A small image embedding model, trained from scratch: width 384, 203450 training examples.
Rows from block 3, named by matrix and row number. Rows with one number belong to one neuron. Each number is 500 + 25 x the weight over its row's rms, rounded and kept within 0 to 999. All counts start at 0. Numbers have three digits each. After the name is the row's rms in percent of the matrix's.
# fc1: MLP up (model.blocks.3.mlp.fc1.weight, 1536x384), inputs 288-383
# fc2: MLP down (model.blocks.3.mlp.fc2.weight, 384x1536, transposed), outputs 288-383
fc1.428 104:464467537501523466518466445469504463507525504487477506517491501454497525511536468523531489496486503486546516482523519538496517509499517460486473539538466519479485535503492494531443540533465476488525498498504425553504522509499499541464510502474506493489481527497509534472487535484504488522
fc2.428 101:500478513500553517531475505451455522505481484527502516503497488501481516471503533503457500504508521536449524484499491481489577507471510502485487475462495538467466512481498501546564508508524544498511472525476486500486468507516495526466510485509481500515512515481486499452511447521502500540
fc1.429 093:497507504456496465495505498541479469531539556515521497517484517487495474521551504470456491487492483444528497482532508513476513497511492483520478528502477439489472516503505506507508474491514489509497463552460484504524503501463474541488487523444496471493536497480505503492463472508487486463
fc2.429 093:490464499526502509463531523495533480516519449506487451481509503504483502506509494560515447577436516488471515506490494532490468501501495521522530501449472478477464493507498513464525504536500526489496484484544479522481461541502521501521474533524460477506535544583500499467509459501476533497
fc1.430 092:515488473459563495517491524525516527514502484481504485518498499484539481517483479509486515461500492509526532512497484515503490515461526500496508460494513537503528442454523501499509480534513478495521469507439471506502543478448480484511500515495503504515474436501550486491452540483451489514
fc2.430 079:504539501503467507473480477503472461523459480534467512561444494491483502509507503520532494486504481507475492507517510500499470469488480473461485581488476520512480459531501531480497510470511510476499536506500487501516506522531520499472494502515517457476479499488523465528520520519510457511
fc1.431 106:509503465506491472518505498509517503546478517522516518497512453514484508512502489517512467507478456493465533522493531524493510482496481524519466437508496520464488480490492503537529496478470494550522535517502506484524537525491487468497514486521509501537508460464504566497492482526508499520
fc2.431 118:493491490521534491492473489501488459419483526487472482493473495526527502513502500539537465474475495499518480478495486470537442525492468510498499466517473481507484541514535492508505498522484518484469537495520569504484459443499511533554517490486471477532488537530527503470500502505467482502
fc1.432 095:515517488476487538485542475507476493473474532499512530511550532487533515523504513511473523498488488474455485485517490454495436526491488507475482503452522520473492487462485505479498496497471486485500514531506542493504475498485490478519531505501495480552525514528465462510477491481483468497
fc2.432 098:513454537495516514487473475512569492521473471526521434516493502542549487476465502514474503535515529515468516517492515510520492471475506524500511511490492474508513511464467482483489467493482515491460499513466523518489490522496503481520502484457528504514482462491537482507491511511499523554
fc1.433 099:537500493495492497508486507492493437500520568483479486490509470513473513455492503477530497525511535494454476521505539469503499498505562483465479511478476488505505493501476441477438502506519513515480487532504502498510490473495485480507565488499493487482548477528502528521515500477540523517
fc2.433 096:474524485511480487488483511507518467491505525531510444503459475518469541457542486505466493513516510497485480488524540519477480495525557515499511528465511466501483514516478505515491476549461536485461459508487520508531523509461500510514492531502494510521536529513497529482480454515480504460
fc1.434 095:514454497476479509501493501490516502451451499532490508466528507499515480475485483476492439500509476498548492506465499475509463520458552477496503522547498524522510465482506491478457506540538507540498489494513486477481484466467480515554491506522463550518504513493505457487490491496521496455
fc2.434 101:497520495489487512519476471487545524522469520517546540499522465533523539501493540526478520466508513542511578538502508492475471514507452498529496527457497537495552514505484472524564488449493525502534565515451515492518526491505529492531527468457495475522487531506514533530469466492512516474
fc1.435 091:510498527512477459526489527506508534486505553466507471542519533530530497488537514502497517496535490491494484531477458514516545524500539522490485489494505459488483504460512505503463534468515490473503478489500497486495483510508474488497520523492525506530493480552527531496501494450482546502
fc2.435 052:484477490492514518499503489501490459490488456546490530466470510463495485508465519494505529516499490520468456486534522501501435470500508499494519522506492527530517514507488472493502487508460499472499538522501507526513512465494532505550478489585469538488552523469430476513479502514487459505
fc1.436 094:509494504464530539507491527467494470536491523504506561507510508467489515476499540447501476513495504498494545506508502498506544543532518515470530513469495509498511461460504471487523529483521510516532533497467515490489537548508538473545514520483499517474483539493499529480468483446514526454
fc2.436 098:447527542511486546506510491496497491493487472506543507514515539517507528479467488469502501486499489466461531507484531502520453468434506431479535491515496517495514473502480520536518536518533512489495510516525452491484493483495485481508516493556538511502523485476462494530511506511489461535
fc1.437 099:495467502496490491521490486542504515500504487526503517485505512520506496439510521500454514492563480556517520468483524486561496539527481517463471488525498477561490494488472513460465472496504437556519533481501448502516514527470540526474468503508439470505495534504533532520483472490485492506
fc2.437 086:499529528491494475474509526440485446523491532478463526510487483507505532498503473472497512482486478495517503503541450475476499509509514445455504484492508533477484482483514482502503527481452496514506490493532505506493546478527517559476497512530522522513485466522492483531527491517537505539
fc1.439 097:522492418534477536515500549529478481503567526454476521534523513508499490501512511526462491477528491483498504478516510480504464508575454474478487482548547502523511519487497456452502480491528529482462495494505544492470513469508490460488469495471547536547518556492460516468487485519472493524
fc2.439 096:500545494526463507452480499470534522503470523481489505503523506507511508485458453513491502504443508489525474503480517527519518478498478491535525502519498463469525491463498498459487531547507540535511516514519501504471514524528479496541506521445503480449476465498484486539505485457448499524
fc1.440 105:505470515541503515496520518469485456515507519484491493544471440437505504506515475492521485486476455480483499488479489508546520514504510521508490516520466494534564504514436483551489514464464491504524512523520513567493484521498536482487476503504505495488466511492518541534491485521537502546
fc2.440 082:446558510503509505480471483495492505451508538526503491471510469527543513557462517485503527490485475505518498472537459485516501487472486490513541513507539504454534511503486457493535481512494504461462483464505538489535510476468496437502498537474479510498513474521466525462470522490499497486
fc1.441 098:507491495506469453508525532508476488500520514470462483530515513484493485513501470482496502475538517458462484447497445500484497473474508494494532528539539496525445461476526484517507504559493476501480496509552514521436523496527536504463496484517476482476490519472484514538496493493517534499
fc2.441 098:499521499525494519532498492485548488500528486509493517514508534473465462514472503533502523477562535479501490522506478520493487573502496512499511540512455498486536500508489484508469519466506490494532467451481463496526511456481470565545518472497541501520482522492467539506496498505476470494
fc1.442 105:494491516498535551464507500525493535550510463491479518492492494506485514512473471514520499503487478529508514501497464498504542548476540497490466490506499473524494489502507530503493496475535511496491504502493493477512457531510513525517522514534481472502485506502520457500495516474513474483
fc2.442 105:490474462520511522534486461504513430515461528512508515471500529485473524493495508505501454487497493506529510476497498476501488457464493488457481515465527478463494545548531517489503489515483441531507524513547528508512484519481512479401490503518513506530492468451499499487454503497523481495
fc1.443 099:505461539484500490490486502494462535507548496485516491453486487545451521520446510552522499480458475490514507506454513495476496491469551513474477476471481536487503492507476476512471489472499480449466534497510485478479514521522530492519476513517523514519487496515484480502543456472485455496
fc2.443 108:494484509501507470535465510551431471555475478511536526505470502507489475527499490502501513493456507516482512451508477472510497497516498495491480479520483507493451504498554497492528526516518507503485517509436518499506521499457507493522461476524479503503541521555519538451538531513499491510
fc1.444 103:510482469454530482498491531511517489507508490535542503493546486490497467492469514477513525480506500501512487473535496453540513488546560550511514493456547520525496485484499504443498483493528512492500490526501485465495514514500520538473487470505482472496484548541490463504519501488483513500
fc2.444 095:458520514519489503513488491496451497521495520453448493551528520471505468489521500477499498504511493524507524454521482500525500530504488524523456494501491534555494477499510501486479491524500473491502489492530455502504497520473530532467522480504531553495500496471482524521490512535528501470
fc1.445 110:465536473497526473479474510475534516482509497484457454494487521523518501465485516483451490491503497508485466498536485494523529484541511548533445510512478489495491528482521489499537525516497500459484522494502495461486506514467469501518486543511483467519518480520498518486500532510481480439
fc2.445 115:499500471472461504506495526473467509495509533480463503481508503515491525465438480509511498491486483524509504530514490506467484456493520504512491459504491534466533484491483513485454471449498498455498474523496528511544514527488495467464514511491528482444550455539493554467434498498534496508
fc1.446 099:558504511533499484517488499507494477517529461526482530511483513493482532533502522507527523494462492493495478502542498474462515550484500515518540452478508547543484506496522489491491503515516515499469483489451511491480508516502483494504495538473511495522579480465568521506499463548520506500
fc2.446 108:497481509480565478496466523479469492514518487520525517544500490497526457446527482503479494441475486505549476538518509498490493521485507511518496563489483518462547513475543463525540488514492507470490537505498490494518495510519484502557514495493520500455502503486538489491544541432505516531
fc1.447 099:495498485496477536480426513535529471553543512512501472484475508490503500489442495500498450513484497519449487465494488505449459491448505502522494516509482484516551473524523498522510522510521491524490550521498537505467507513536484538565444483557544466478498468474543503491483498494534474525
fc2.447 086:471513481491507490493532491446492525483455559487443541488444518525511507461543492478484490535490531514529497504507450520467511497536473484540448505483529494466530484491541493507492553544496480517489556499478505509564484472535477518479535496499515493490489505496525492504508544489527502487
fc1.448 094:501486495497539483483503451490524538509471471477497495530499499529500507515506467472504477472468492482466502500551519521572464479542515531503487517462491451530469480486510511450468481520511499516481495473470518489509472499488504515500492491482516527488463486471479522504477520496483500502
fc2.448 069:514521537485471511506464489515471515523501484534490495515481529502514477528501487560512492497515513443447511471496470523467559525461496456516518548524503492488505509482471518543500501478486488445540510491533491486510495467507507494504509499516509524519500525482495493494539483485468487473
fc1.449 095:522495523540495485481495475476504479472523542539463445489484505505513522496477480499546536484489542519477523508553485513483515529478489473516496522509526484474496450446496454483475508478488482522486511536477477472503536476486527518455471455537569503493508518518509503469499495533538518509
fc2.449 085:554510462500532504498479483494538509478509517488497479516474527457495498508520500490490490525541524511511483519524473512482526491515522501453514507487480492439454537525515521545517505475507497457507500449485496469492499505483497470476521524526493518512461455487532497486524485508506530468
fc1.450 096:470496476498523480488484481511475520481479497510495475516476504458492501485492537494511534471483507489481526482490539507519504497508475471510467486519488483518468450433491495521514484489475481481509484453549532491452467532476554511548491532505524513490487477468523479449530522506489493533
fc2.450 112:490501503512479466507464494466529475499513489515516491518505487517460448538482513473503520537475447501512525473535510503503534496487516478546505431471509510480543484505488504505508491471533499494536502519494481531515516499524469513512491510479513525502507521538520498513459506510565552522
fc1.451 099:449468526490552476484558508483487498493476519500455473493488507505493495483516523498547528503509441492474527479519482464499452467471503469500486501511461493444504459499511505507474483511484496483500515502496516494507545491477533488508558512503457491540541479509483512484502495516533491481
fc2.451 107:549517454500537480496483514531503438470501477496500545517480483506519475496476486503488504472521501522494531483508476524559479476490519489533494506501503499484491510491475484450494492483483504470553469491502517483518480522528477515514479498532526457506529513475501516502467455506532495521
fc1.452 106:544485528526506477489525484499480477533536485522497510480541455502511504508491529505463498463525489496487499499541567525491504514502498511480480523487522501484503509529509517517512515535492491531543495457478461509498511538475481540510514481483517478493491475481479474482474488534505521575
fc2.452 104:492485472523528492487506533505513560479512515481469504529541491521489524489514477508517447500524486508494473469457458473471506477491474495478511509511460507515510524523538462497522482496521479491522486553518503466529516495501496502500472495496454495476491512470499526490505536441501524493
fc1.453 099:531485480502543513476502455498469497469496488519518503491484522509491469494494512498525547521507483539521505519535557508501498536512492481494543526512517567527451544488474497482502509525504502471495525502507508514482482545496535503513500523532479465543488523575497461523547487543472458490
fc2.453 112:487525516522489472496467538524537503533511470486517489509510483498484548541523493465485502519504487512490532505494474478535484480505494522504500517506481448467548510503518458498512511486524550491506531520521468529530494475547474488487459500496503507511500495482491532485506470497527533484
fc1.454 101:513511504490464533464495473537551515511486541514438498493525476562507517490492510509503517473490542515493485472544483489465502485449489507510506494482497518532523533492476473524447462482469495461477515504563495476498520503514499498481549497498545535457471530486476471506511473505474476448
fc2.454 111:480503506486531478519490531479483489438517452517486520510521480473461467504465464464472507522510502493467531500523526499521502499531507468507529526500504506517462515480520503496515512493519543518431501504521458515484511511497493496539479469538513512508488545449504526443502507523478527474
fc1.455 098:513509475473555487500489532493479540444514556505491490500512494475497509524478531491469489521507494506507533522505505474495468535575431476488462520510468499527504504519498479453510518506521535465508473455553460490512546526502517442520494504525457445510456482506462502508464537507495546529
fc2.455 097:528517482466481497511549517497531482513493468474473528505483484490510539476513492469480543488478483525528473500446515512472505524483488508554499525482510546491499456522518540501508488517517500480505507497476568483505489500504512521508515508446415503506498480453532524476524494508500506498
fc1.456 101:485480522568536504473497481499495490449485480528537491538510489500536477535486515525528497503458504472509444488461493519527465505483508516469512512450478542483469485539471488544510519530502509532505496511504492497480510494482451496472500545529455468509511535505482462546441478504484492499
fc2.456 081:497489516492495505473511486543496473462540518484520549521532491502452519483520458496486520506553523528499515515500507494518497509490530521513467522516510492514515454485539507522478525467494518479473512520447470481448493544500480495485460479529510533519485499489527472468556522475486536494
fc1.457 094:477491471511478524461498510479513486463514507525486550496485475577512440477469478531518537532539544513471508512522487468456461479465496480506526482479508524579460443512507512484468516502492492489506460505518494530538515478511511536492478520483503477486515540533524510449514539509510517496
fc2.457 096:509503524492466466493546503520520506528505512464533508495479482492502500510495482434481473509500532460501545478460509549497483459502544510509474512515543490513528522526485491501521466491493488521524549494476516483492487459489536538499481525496475503539558472465534452460503485536510470464
fc1.458 096:479508511493492528495473510513503517503529496502507468544518497482516528514441518556508491512499504498479522507491509473554502509524496499494497477502533494493495458491511526524505524511485482529460534501535517497454490505553522475536504492521486506493519484549515528472485524503492511477
fc2.458 070:524493520520466487559495510477511508462497492506530531466515504496484527528476510473511460506486521476481500489494506486505488469434471455496539529422455506471494494499476484511494500468447463532509521577477492525508445526471512526479539505503527466553538492498489503512525516472491508480
fc1.459 096:499501514496513467478506526516566451531463506515525532511491526558511503520492497518486528461510492470456499526501544521477502504499490495512529506503491519483535483535481504478474523482573540490510526493474493528514500482507487498494531507468514496455522502503478489510516508532492456468
fc2.459 095:483453467511492489507496490505456530511505512509531470470496482498489455538492537551482496488514523567535522509512485468459472493499462497540466464479464511522509517515482492464491459502519493511524453455469461522481541517535510501484510514496464542509482494474530484517537518496497468502
fc1.460 101:504494458495482494487500522446540487478452497514536523523499507447477524542455454551485548504471485470466521520493511552479513459507517500475491518519464455516525531484494497467500445545515514503565473485545497488526478484473503484492524531520483475468535495536463517510525527493480497489
fc2.460 100:504520520533529518492508511534452490492499473528507544470520509517522455488521503504481486525516549515499493509475509458498522541469514500508511501496499513493495483496516481523490537492504476529443500455475453496486518509504498505491524522479519530534474494499478481468531480502541529484
fc1.461 100:481465496522530550476504481497540484432456489500504483533533509493503505484498431509505532532448563529468470501539483506544479536531529540482489498458489500511495500466500490458491499516536490516501514501490531481483505540463509465461473503510464509496531528482452495478508441518505475474
fc2.461 100:482471496500488470509488503472532536495475513482494461478487502491526496482528504520526532535526470465517522517542514518456502552482495495513505530469500561481542505547470512542500468536526520524555470499523505474493491512475508488535519520499446516472495523484522520551485514480459481527
fc1.462 108:504509520521480481487515545455502493531493490500456511493478491490502549473447458500513488494480522487513508514499508497483535524480503491512469509483488481491513474487502505512462535464494536524544527487514472479480498508526515543505477494441500492520455554483499508518446526501493475522
fc2.462 120:516491531444479503481520443512510515500492508493534515503517431582483498521485495478544498486465508501506527534469474471538505495484550482478516501524501503501494492522513479468505501499518490545537505490482514475501526471478465484489508469499530490463529529546482487526524484484560530519
fc1.463 100:581504482525471545465451479453499508506539497507531477507490510505457501476502497529498510433444487491480481473479483491473500504513528486484486481452516505482494531484532493456521496474512492493492497469499512469528488521473471463533502486514502523505508494532487492483506471492494514541
fc2.463 094:480548447543500552528488507519508464522513491535482494511474479460488533542458505503521517503509504491526497536526518519517549451493483519499480439492497542499530514482506558515526535539480511496482552534501551510464483491489486519489497439495495498499458487504486458524505522506526534488
fc1.464 104:495504434507502509524536518523501533499539522466459509480523471467464441488497511478486491543523539516473509459531502482479554482463487481511471488459525491557493500529479486490468525489509493516443498490497512491481481495509523457497495488478501461511485480493520471474504512498519474479
fc2.464 102:443510474472455532509502482507515484534510517535496497483462469497490483504463509467498480492504542478493532481503504503498520487512475495501475474476513503464517486473522515505469521488503489535505507480474533513504538488509532544505483486531483485539513473437478524519536498495502490507
fc1.465 104:531457498506486472540483476481504529484505492506515518506563498479473517459464545520534486496448498517497491534485492509450464501481458485530510461520508485509519506523479454478511486499489503517519537552495527497456493504486484503447535479494509515471514485492491495500504489503504522505
fc2.465 122:501519497502448530464540507516493494539469499471472482547496509516476475524481500496492450462504555525487497516512517485511492500490537484509473492532520530469496498520506470488518514483511505488502554512495496504527464518472491514554517458514516496534509562510508510558474513525482494496
fc1.466 103:528504455487522543524521539471492494520470493506528495469504520502510530445458511523485515517510520484484523487448490548520535524503503520506488575484501501500508479503498498491470520470540497524473505511510481518508548506524504470565483471467486505499501566495514478521462517522482495507
fc2.466 125:515530500506501483496477460525486460502553471517483506496495494510461504487528517504516503480476526507513541517558531453523467475472515527482458488518550527492478515474516483493480466524495509461511527486553507460484479510537481543529532508490532467515462494496516470497494527473548492501
fc1.467 092:455521495466516507487521508453514522495555503587523525491503498504491476505507503521460498507536504482457506517515499512526489471517500470490530495499496527548497488500505472476498473523537517469481512547533519500467500502510489447481514483535475461522490467531497501516520513504518507509
fc2.467 091:505494496523497550478555522482515506483450488465526532503488486507549509491513509499489478480491484471535515470494534520491463551487518494505485496548529513494508496470496496482530504503514490538493527467471498472524492454557477508523455505513502524556523518451516515481534501518542530544
fc1.468 097:456559513490447480473552543471478474509496472483501523489464491512511512533498492545511537496462519514482535513476473538515510521492532515449487490518558481518478476505510522524481507516500463447519517521501488494495497507550501488457467520510506475499470442488472469519519511489483494524
fc2.468 100:467507531496539529536458514511493503479533492522568495550496500505496531494461515470518463502487500442476512506480474439497512521501506458500471536487504482486532530519510499523475496530513523495501474461470503489561505515512475491481462479514515535533520498512528505497530439537504493526
fc1.469 099:517495516496553504505480461528498477557481499488493558484481495498435538524443510538516485547498504514566498529510531502518480498525518465525481536502456461465466515529511514519467502474529500469554492517493516483517480456541501505529467503529481491497515464472470512517543499515496493511
fc2.469 099:556461530552494510538520508508510521526515447504445496476500508459508470504496516470525473507520487490452525517498515497507493537553490530491513480513506495495493475520476494488471502519513485457487475477511514476497513513491514495494461476471499509496513491522456548465506498519504544531
fc1.470 104:472489453483539516489514532448516527557460469505543513504500497535503510464520511510506544503466502526452489508516495490484563493476535497534511479480506502537498516488479544462493515487510526490480498496463513492479507494458499501467506527496501477482499538514510483528503502556505500416
fc2.470 117:496522449511521512436490480514528506512525523485485487507481462540479458522502501553492543498520487523514512506487457558476524499489522452479479512522504521448462498475510487521518510465522494497523454453476509518510524555487482476449529496496471498454473509485450481507503523502480452507
fc1.471 103:518465486506527510531425530516492491513535543495467528467484467516497495531551508499530518500519493515496526429488543518445495465502485435480502519495497496462502511525510470494514528484501465523538482508524492494491466476491471517446498497509484518473518465533530457512485490514497511503
fc2.471 123:453483549519496496479531544459491495464478488523517495458459558487484481486519539513520498479495470512564488485518508476523507474474475488506502513478503523482508483487517526472481498516497536478484487484498482480514549495508479505528519500492527468514490491503484523518492490518511498539
fc1.472 094:534504526480478489537500515459540501501521484569517505512508464526503491522484488567467485481503529502461496533446479497494498505494518468521544468464481537549499505496452457492518453465532508481517520540537535488503486535510515507481504489558479491487497486476540495527466487502516506481
fc2.472 092:423497530503531484508500497461487510468463467476483542455488527533505467514529459492455501478466548521512513472503520539473489531479529502515492493513508510509519469526489476516503530518504529531467517530527488518534500450546518512469508485482483451518519477462487481470530488503519487513
fc1.473 101:502496487504509476503512520481505497521445498502518485466525521494527472548524512511504478494480515510502504475495467460482522484531470482501506475453467545504548501501560490478492524486530511520467496500498512509488492476495560476463510532459480488506541523490524476514459526545554498497
fc2.473 106:499487503492513494496520528513497507468526495486499461472521477522496515558509516477509518484502494514555500514463468501513457517539517479527529521466476458525496486519470480502483517504495538518506510490457490489466498484488450491510458544505531493512514493473506492496515500509520507514
fc1.474 092:524480500506482525500476464505550514540487471500523474505504464501505501486479482543531502541513473474518534485528474505488478506529472468499531502445545493508515451500514506520507478494513522492495499530502532516517500499529506500518501488496452426517470513486552510474460484486511479501
fc2.474 099:536468494531537433502506472522476474496480528525487494536471538510502487489491526497461513498494498492499492516543479494502537483478514505497504466508463454486481497485496514488463549494546484537486518534477519502465499497429555484457521459487473508465508482498516498496521469533528495481
fc1.475 094:468475498498525486480541488500516482540537520506478536485524485466502493513531496460446532468513500460478512490479490515446493500536514510463509494495548505493443458463497505478484530504505527511554485530512499445507488534525528531518466496530455497455453522503457505480479510470494518519
fc2.475 082:492506479496529526497549469474516504440473468516457539523521495482440490496513511511505485506521498534490530485554547483459515545533499518543512516480512483464519493534491503473471476483467460498547494514500487525535520468529484521496493515507506521550509510456518471527507495487540473549
fc1.476 098:483461498496482517494488505528512476464521499511494498514438471515504439511466521497507524487494500514525531506510517501486475503497482456501553484496481520501540498495472471529491499530505478508502500540477529507509447518479509511549519512502522512493534541468486492469486485531481517484
fc2.476 127:503486514482493510473488485460491514451516539501478466484546499509474526536509492520550539506535554513539524510535498438519536487504473489482476514571518505503506469508488466526522498474493495454518464485532538495483527502501478487503460516489504518504505508473506516560461482503520497513
fc1.477 106:497501524531498493470472492499504496525485544513479522516507508459501503539516487531490522519509535448507469503497506503437528522501503510475501501506555481492477570543505459495440478495515527489515485548546511523478520485506511519492517520513470508536537480495510473457510484532486458470
fc2.477 118:486523477489503466513511454546513470513516497500486504524483501488504470515431471505492504533500488472543537509484515539581443477499517499519489515528475481495484481485482516517525548460496497503471497495496490489523527550514497501498454491514524462501550493479482508531471492545496487533
fc1.478 107:473461499502476534436457521484488514458532417537507520496499483468445536481482472547507517498494494463481472501501477494486504457461504493512456507516516462507493547482447494558495494475487489499499500490497495482496508464540456455512430487534518479544512528528468476488498514532465475458
fc2.478 095:452504484489494456522490468515489462486497535498521505506539513492511500533540503553505455508465527505495499510503514527507489510479507529518505504480495480519505553508476504490511493476496568505454467479460450508510487503497553505477545484472480526522528525524544500462503529461482481506
fc1.479 104:526503515502500510510478476536486566461537465449564488499566528463481506486536494509520506534528497481460499484524505498501534474491491469520524504504492516534497548517494520524488530521457468496532491461513476456465478498498500481517480458508514451514475531557541495517465505562513472499
fc2.479 120:511501491467497560503482498484478447544505436512513521492497496528466465467481464521471500464525507520483488527510514504516492528456529486497497456478501490517447533497489471491501474466496521465461506493521491582495525499469465459522487526554500448493509476471509473498485495470514525455
fc1.480 100:506505520519497508499516484506485504498476511509515471481498520523528479457480514484537487432520515545481503503496539470510465469514527518514465528516548511488517554467486534506491489503500527518485493471480523503487472440485501525513486487499507480470471470530493507509538524475491468522
fc2.480 102:474500505439522491493527486515486547559470508458528497502520504502473532477469482508498535516494491485533448524489520466472479531527457529499495518492514497498484518539448493496456495516452521510480534432518509531465519508463445494482491543478512515555527466476501432522489500462496456529
fc1.481 103:488469524525520505527544538448567517525498490511508497514462512511514482498496500462548466509514454506456522503473474483490492489529534489547480533449505525472535477500475506538524515511513511455505468517513456489487531514499486530503517502482521449491497520493509513490501521524507506466
fc2.481 087:546511523473536492501497537494522514472494500523501499515469522507500497524488479477495535482471527516515534513528471484527504502465539533510500479497474426489518539496530524486486529531495514532513497471486507492512472507516491524463505531499548525494443519479483551515477523492507485525
fc1.482 097:537473522497496539503514499522542496481467494479509493476474474505502482510513457492473532496452497500468498493461483509487518517525486480518523500546487488501484475477505468520499514492455538535557516543519520478516554509469552503506496471519487493486479545471534458515538481510548500496
fc2.482 092:470523475520501505517463515492487549510479521425483513532555518537476527541497525468515526506472529479491458527507548516489541512517497480490545507477562528500497493521489530518477502553506540525484459503488487470505486495499474551506475507491506518540477495468465467541489550490486482522
fc1.484 092:500530504495459477510480498528559528531543494484546531462455524497538457482487499510524493515480486462485515485482486498520508516467487474451511486497529498527518490517500497421485487474478514520534466487479488488467547497519456502483486472502477524514555544492515467438506516499434496561
fc2.484 091:532514505511532489525471493513510479489485493465490496483478515510504474524502530488508495474514494517512517493492520475471508439498471493489534516508526484487478427499481531507533518492509526438488534483504519515469492540485526481474584497478524512469507515511525514529480497533531530466
fc1.485 099:489509468538510496482479479545495504456487456464513518512517478469495517480489506499476527499505483510497480482481474525492482508502473479435513511479532484522470557514520451482518515504527436498519519480556487520501529515480500479496449555498505494537525554545498457524538493520526451485
fc2.485 116:493491495509488533514474476503457471537513515507526540469480518519506537500473521535562504494490496486476482558521514508489481487454494434475467517520490521509513488509492504466523466487504471524468516504520508507485471529476484476567493502558523466511508481520474454513500514495469501558
fc1.486 104:530517526464522510502516533519511502523548466527485474475485520467519538515530476500500491536517536486516492517510490515481526550524462503503527550504532503527473498509521537468498478550515501498498493530533503533505523461505507514551467492517497495524548502484536510538530490481556526498
fc2.486 088:493498540493455529496440521456467481501517502509514494503514472482485511544503524521515528531489470451525515508440492511521500532493516463501505491560486482497530506557485539507537505493496476544513515526541451475437488504549483512502469521524506508500558508527494487447502529458456490510
fc1.487 107:529481518529495478470491498478467521506527536479531519503485570488529500532519506520510531460517493476485497557546477519548501468509468506463519485494499499464446496489492511461482532517481494472486516491522474496514515499537523498496479531496456514481513488464445518487475480535529512520
fc2.487 118:470525510469473490500465469528508484501499509511495536527505517466525521486483487454495455480520547508468525500510506517549482479501501548520499509472534487442503428496498484494480529506476514523484514529514478502449496504493494474491512495504530489469511459467497554519486466525537485496
fc1.488 094:541494476527471450466438483525514489475508540498532497505511471474474500498507469479455468490523548552484468469465533515511543448524501470500512507536513520488500457543490483510532478470468525497540472532453547482470474516503543504507491472519455478531474530515493515461480515524462509482
fc2.488 085:515468471497514485505496463474528481506494519480494492514496494490499480479520452528543458500484480487518512545467487507489504501485511481507459512489501492481534580485552495447478522469523477503464487454466497482531488484510525524487489548463488509471507496539519490516480486508479519538
fc1.489 100:499509449471487484522503514478476500517506537536487480494515512462522507478470479461509480523478527485479552496497510521539513508533501501445485500512507464545521478468513472517503469509485503520500439538513502506468522482503481501466516481500487514487494515505522503536494518526475521485
fc2.489 098:529505504485531494547527517529537471485526465492473503489531502494510512484551517487490488489535497539487445481514455510500443513513524518527528505536473460536482470495527511445506519495532503493495518506455516546482512486469519539491498556444518558473486492504530544472441511502490489557
fc1.490 100:467485483478465528539551473506480480481456476529462472523525482431489513525566493459512475475500502490473504514492507473469446516514535518510518468534529501502471501497467493438497549501498518462504482494540532518493514498537514497489502505479452501495492490516468513484467484535527489499
fc2.490 099:509501508490498516495486517481495515451464513496527503509498535532495496517470486506551478496535543522522478519522531503469504529502472473499518508475498478448544491518487475509482507492511494511457513522513471480505527444512463497531487511567507460540484510442536501502512563488522524514
fc1.491 102:470536545546477546500534516502511468501489520512515452475503523489502473493472519533482469531504508447478509523464475493535503484500499516500499496517471531503492525541511522529485533522501516527505539481460499478512511480489510489536524533497518510527510523521504529496453488519497510506
fc2.491 106:465437487507525472502495496465454488489508510538546506524479509473488447495480496550521544469501471548498560476507491460484481501498484508490429504485503481531490457497497496485526487491490481491534455500525540504521536529491521491493493477491468469502524452493494524452509526513497493491
fc1.492 100:505505436484499482516507482507496494470511492505474475526479525471487509489467518538489567507517472505467549498499512520515486532539515532461477485475460489497519551517487501474543489523497509506473471467528505432524503524519467501521484518507515438542521511451492507469492501484530504529
fc2.492 099:489501499465517525488500549540492502509517512511515518517509489507520514505525512527509479522492448490495513553479489550508508492469509517495509509494490526498539471524460505492493497527549518494491503509478453521472525533494503463474473500502471455514528498501486526497575513475510507517
fc1.493 098:511499449478507513537491491544518507518520514518503541507528462508465490511476510474513496499520507516488479481520476471484522502450463526529511488457558537469499547536495475504480491482516501524526502514515484474478554470527507539470506462508518463489479480481533449428496468502514536559
fc2.493 091:496500537486506480526519526487472487477490448516476495542509474499535464508504502525477485509505470509474533465495561455451507525471594485519504514494470475515485528504499502489551522536532541501451490486500499473507476517511563499553489483507488536498489490465473550496561534505430483485
fc1.494 094:536471467487460502526449482521456520465491519502501512492476498457454544523522474527516505493489501477498510516483511460471493502486487465483503545518525500467506517512474499468547502502504489502475464509550495459533550489521563504495503465559466516543485488520528550502499483510497497468
fc2.494 099:499553510501502516467493507522499498497466503496513523477495506516471493482506486495497501486523507457479518513459462502531486560455501513562506497482513484497498517506507455499471489458530502548526511488487515524499469512457479495480513537467520481512498525490528475486488506502519551502
fc1.495 097:527496513500459528467489541526483498529551498516520471516551559507506565498471510495465523537526532509480469482516508515558501537502519489530545517506477526465507470468497506528499508451489512557456517506480501497477475495519502520437486506456512471487530520437508492551504562492520527517
fc2.495 119:505526498489526516482508479550527528496481473505532531524482452516518535503490485499475502492526509491484560501450515510501480498511512516496527539430523482527539471502537522525488486473503497507466490551523496502458526526484488494509552537455484516486523449491511522503485464564481459506
fc1.496 107:485526533489438490494501505564522519438460525494489521528522493529476518507514503479516475500486472497541474503520513483506464494523487506575519470514512477483541502479528461473484522427476490483527442511483487516500448547495508544512467478524479465522542523498491507510532513529505464523
fc2.496 112:553490478483467473524512508481469522508478496534526512523527537493535523496511497488502501489494513476491514474446504509490473507515531533500504540548443500507512505521440474521518482505512486567454504452528459505511502499506502503534472489499538493498492486529467525510547554513459473497
fc1.497 097:495485492527493539468478528499467455461466504503428492496483477501543486508512530544526510497529528474436496470481497502471499490497491497583497465543510527537488493525503513506480508484523495481506530501524529518533521483539496487517530489565489524480479458517522510506506477546498492537
fc2.497 109:514510478502506504507518546515451506551526491495471456542494530510483495526564490493500459489468513504528521494483531525509493535495497496500470510469452501487454493493484462501534516516484511506496499474499506509461456475487538513531493465470482473530480545497537502498507508493514495492